A small image captioner, trained from scratch.
Training: soap at rate 0.0026, batches of 256.
Data: 97500 training examples, 48.8 epochs.
Rows from block 6 of the image encoder of a small image captioner, named by matrix and row number. Rows with one number belong to one neuron. Each number is 128 + 24 x the weight over its row's rms, rounded and kept within 0 to 255. All counts start at 0. Numbers have three digits each.
Before each neuron's rows are labels from the 100 images, of 14848, where the neuron reaches its highest value: "top examples" is what is common among them; "place" is the part of the image that holds the peak. Only what is clearly more common there than usual is listed. The data: scattered letters and digits in many colours. In brackets: how many of the 100.
# fc1: MLP up (encoder.blocks.6.mlp.fc1.weight, 384x96), inputs 48-95
# fc2: MLP down (encoder.blocks.6.mlp.fc2.weight, 96x384, transposed), outputs 48-95

top examples: count: six (40); the character R (27)
place: centre (38); middle right (26)
fc1.181:117133189128100111128115129151138108134122147154143115126144155163130124120161176136113134102117079123142149153143116159103109074142088143136120
fc2.181:151149123096141130132140141104118132104140116129085110131143163105157143112169136163138119182133156135133077105124071129151127105143179096121091

top examples: the character Q (39); the character U (28)
place: centre (25)
fc1.122:125155117120150113186130121136129142102156112116137169109116132144145141141131098057116125122119146114082122152137132108165157152117141146116148
fc2.122:183172130097149115055128115110135122131084118134108107087119148137150164161115106197129118120148134157137139115125100130094089099111125146146093

top examples: the character J (31); the character P (25)
place: centre (27)
fc1.253:108131152135125126111135131102145156109125167159108097147151134118141120137087137095091113125141148131153116170118086120109150133109102109124123
fc2.253:160072119171112161145118160127116119156100139092113118161091154124112143167098112115190137115142149126141122133127143159144136145108143142097124

top examples: the character O (43); the character Q (30)
place: centre (37)
fc1.24:168104125117128099132153068110167110112107127106171092152206101149160135147128120154119124089132135140155141144099098126133073112110153146160147
fc2.24:123135166117099111137147125140093124125091153138098133109015122138123112130126094080143141093119107120121091173160139134103134136146104105073139

top examples: the character K (39); count: six (37)
place: centre (35)
fc1.206:137146140091044112116134128130080117140076143164119147113129125135116144093150104106113151162148116120164124101113150143147137107126099158187139
fc2.206:116132114143169171136100102157146142115134105132128122119126166095116124136123157117103086146151099112089128162194111125088117132100090152092111

top examples: the character M (89)
place: top centre (26)
fc1.192:098148098117149107142121162109135114109108105089157088125137171125146114126122130116107145125142115110157139162110189158147132110127161131174135
fc2.192:136129120161158158129192104094109133122126076139172154148161145148122158124127090150157058144125131121120121139136092170091132107143152105154141

top examples: the character X (40); the character K (25)
place: centre (32); top centre (25)
fc1.249:112136146091073113139121135134133146089079129091152110107111117150157120144110148121106090119109115096128100151099136102115135111149125136132078
fc2.249:127109126149162156073123137151141134102124140136125165128103145149089172085132147126167162117102096133157149135168159101158147110133111140112159

top examples: red (66)
place: bottom left (36)
fc1.298:108120150142113088147119085150096133143144221164139083148133083129148138140091153088141125113150113114118139151139147091120138070133117129121139
fc2.298:133099117103118086097079113132184134077112106156108139127141126102157139104096086148157145138139106140077118109121096141132127140121150115130131

top examples: the character 9 (38); the character Q (33)
place: top centre (27)
fc1.278:146112141104175053095160098134106165124149152145138102106114110128142099167119134097125128140134159136121119188135155150135092096137131132104095
fc2.278:117103156159108152147106154113089110097166120081113150130129109128133115128137074143129149104129123111097149116146125140096124172122094119161152

top examples: the character 9 (32)
place: centre (28)
fc1.32:201118112157157111130175154105125164145142153090168137139150160100174130119110112124114142142134112123126155135115128073079145126163146155162125
fc2.32:107118138108095105125106173116113138117154117166097106120150132124109117098108138150154125112085160081132112116131131136159106077128142124134139

top examples: the character X (57); count: six (38); the character Y (31)
place: bottom centre (26)
fc1.125:134091148115086112129123147079141098084131155112130151101131139110097122127110140129120108088090133151099104107149119097079129132102138129130108
fc2.125:132120137153157122132124147180106113114110088136149091160142143117118171186139140143150180140141102097110113168114134143125151131163146096120145

top examples: count: six (38); the character E (26)
place: top centre (28)
fc1.204:140084118129117129155169151141122146144118130112106136160123171112127137129121165097145109153124178136122146109147152147118131155082094103083128
fc2.204:118191124182100125113109133076101172124097090142127136100156091136130113144123131100145145132146103135138146105141080165117162128136162134152116

top examples: green (65); the character O (28)
place: top centre (30)
fc1.200:146105143149116094104094105126149125132155136130103146085119148134156142129088091105180096087110097148076095148111121155164159145129126130120097
fc2.200:119125103151140136126188115080121142091087121125114132157167125122159159130114180104115134149120124089160125133100109176114094134121139135171154

top examples: the character 1 (40)
place: middle left (29); middle right (25)
fc1.207:113086145108128149171141116100119092132125144112127136098135096120120109123131136139095158113115065061092130153117126099136136128116155131145177
fc2.207:155117112158137126094085143190110148149164151140134119101113165126124152154168101119181148145122147130107137162160144114127132135139136110153061

top examples: the character M (28)
place: bottom right (41)
fc1.293:127142145170163116124084147138141105126092122103138122117136112158104108132100115100145127150097090138140144148126121039150138099124120147139126
fc2.293:140145134118105134096144126115120134105144163156119143173198179111154096136161142131100145110132128155151137122138125173090141143129147135133092

top examples: the character J (67); largest: J (40)
place: top centre (34)
fc1.268:133116116145124143057141135080124136130114115119101107108157159135150121108132119158154108125101067155108146131132155131126118116162132131090143
fc2.268:152090142125128111163129117158115119112121110136100115149120122120103079178120124182100129102113158110130139152170113135145144179127135079154119

top examples: the character M (46); the character N (33); the character H (26)
place: middle left (26)
fc1.239:109087133120145142147137131093136135146101148133085111102124112117129127095126099135144109115114121146140164139136089147137175142148141118123171
fc2.239:159163089167136117112129094158131090136127097153147112098150170143150126155132166158102165114128158083137117105127118144100107125113151140145112

top examples: the character 1 (39); the character A (37)
place: top centre (26)
fc1.184:146101113125117111137134199124139160150133085123154077143081109090139156127129110117145151115138147135142117178136138146176134104099110128086149
fc2.184:127114127159170133146140111097118097100141127081133120124161167137121102171148136160100161163167135075132125088100136089134140164157126133167121

top examples: count: six (38); the character 5 (27); the character Y (25)
place: bottom centre (25)
fc1.93:112134131151121098133106145135118133143135140107179128102113100125124131108128127113176127126092122154138132166106084056129145117177122137100126
fc2.93:103113131112131091076147090133101126084149159108132112157186131109126095159136138082107150157152118166094148164114149112098151137089142129119132

top examples: the character 9 (61); largest: 9 (40); the character W (28)
place: middle left (26)
fc1.367:107120124117068135120106136085119103119151136129109116125137128141119137147119074147115095111107127140135169115156129117127135140145149118106141
fc2.367:133078146160172124130117127145119158123126118129126118163139136136087175121154121130151167127102090131122079129108135149095119101136190132114157

top examples: the character K (38); largest: K (36); the character N (26)
place: centre (27)
fc1.264:161156121183131136101110132139114116079128120130101088106124128081165130158138133128111162140149107088138123148082138125134110149152149155132146
fc2.264:121121109094131144100124098142132123167152150165195174112128164117140081116140121128144126144158138135114146137131129104123135165111096107162126

top examples: the character 9 (57); count: six (42)
place: centre (33); top centre (33)
fc1.289:109083157155154167132140130107139078153137143139137117135133124104130111108133136114151178073140089131115166112117185107153126118116122129138144
fc2.289:133116142162135093138127106145114148118134118105112167185137117132139113116155102109121111143122183095104123129135124118154129122144154094119100

top examples: the character X (33); the character E (29)
place: middle right (27); middle left (25)
fc1.368:167130098139138106125121092099076118126118116135127132095136112092137137105103140105146142078079147122133139117157160130174166081139137119129154
fc2.368:085138098163143138121141186136159120119185105137141151139161138172128147147113116144121118159167140135125111127097124151119074136093141120149100

top examples: the character O (32); largest: O (28)
place: bottom centre (28)
fc1.287:106123149116156141137136142129133139126111088165128130146134139133170133144116125088048115124110104101135198165131174154136162138180135108160119
fc2.287:158118144122117105080096107110141091143122109114142134103055111147118130116129143087144082110171160145131108110137114134140107126093160141096165

top examples: count: six (38)
place: top right (32)
fc1.311:138121084135166128119081115104145122146171082117115110118121134164157216136107117172178113114121149132092141173097110112137161127124119120107122
fc2.311:080132117143128132164120123121118138129109165123102098148134108096174070143103198067115188165123116136153158165109092138106136130120152136116083

top examples: the character Z (51)
place: centre (27); middle left (26)
fc1.167:126074167120110107112129095143112113129167100102116130144133106112123120109104161183124165122134108137134150114137089099121122131111117142142135
fc2.167:128099070156139136122136164095124159121089083161141085133114125130106093137176086158181128136109122140135128130115160148162118130150124120129110

top examples: the character X (70); red (66)
place: centre (26)
fc1.80:113117161092106114146135110107115128131063137158179120117127128114121165106143117128104138126109115129180074133152114126142149111131160115146130
fc2.80:140138103153174143101123182179148140125143144130094134129111093116107095117113135141153139176174129105096147097135137149161113081125169117102160

top examples: the character S (34); the character H (25)
place: centre (26)
fc1.252:138123125144130110104126121142133111128069118147121120142143146114147141137120135138139146116134185135146144147107144105114134139070149103114101
fc2.252:132122134177135130117134104129127094131126162125105127156131134138139135122135086110140124118176132136117114100146125119148133122168116140142212

top examples: count: six (39); the character D (37); the character 0 (33); the character O (26)
place: middle right (33); middle left (32)
fc1.234:119146101141137095117158110121142159111134151131107153120094134169115100135132128094097164098094135168126121151108132158176113095130165144090091
fc2.234:153128149098126132196105123143118137114081100133087147140123132125183147135112110100138114081163145110091135073100130117128090138099104112178096

top examples: red (66)
place: top centre (30)
fc1.53:138116120168110099131124086177118119112104138115142145132117125179103132132159169117116176064187118131142172156162130099163149101095153089145134
fc2.53:141132128131116088135134123134154142131132116068111110131150155159143077141138111081132085176116098153091153134137094126077083091104078126152111

top examples: the character 8 (40); the character A (33); the character H (29); largest: 8 (25)
place: bottom centre (27)
fc1.228:128172104118104107102120133136109122142124147135148125130153131147128156104079141122163138130125154116140133163103121080071129115102110175131090
fc2.228:124110144124160165131110123136120143182167151096134098151138160167135157126153144110151130159143120125122103098132096148124157152111139154121160

top examples: the character O (46)
place: centre (28)
fc1.299:140131138100190153110152100114102105125146122122142133184138133121191144145155077127139153123132135115134105157143126122135152117116150132144114
fc2.299:104152067101131102100122116145143155106086125184097117110184122152134135177099129136146121092127105104139149133137097135141107137152154171092128

top examples: the character O (73)
place: centre (28)
fc1.57:149114125138172134131140146139131130149134119087053134108108146098146167136132132164137146114149114073115133157137170147160136132106128113137108
fc2.57:092120128116099117111079111114126107137067132146164136138179122124144117116087150103114169155130074168109097109183121130110126114133119131131130

top examples: the character M (25)
place: middle left (35); centre (28)
fc1.283:137112103123151141140151096131146114133115125060093112072140149132139162145123138174138114108146133112128114155107142158147127177106081171150113
fc2.283:098108161100134095120090117116143183142130128173113143134137131094155121159127112090143154168114100143119138124123125119114114092140141123108118

top examples: the character 8 (25)
place: centre (26)
fc1.124:113103097112107102118145124108146082108098120136158064090134164139146124088145104127135142114145111110141128103172128143140162119104147144148143
fc2.124:118138145154118163163121122135143129093111124143121136172117064124145167118179130130114111118096102156107137087123130100140126130144136134154129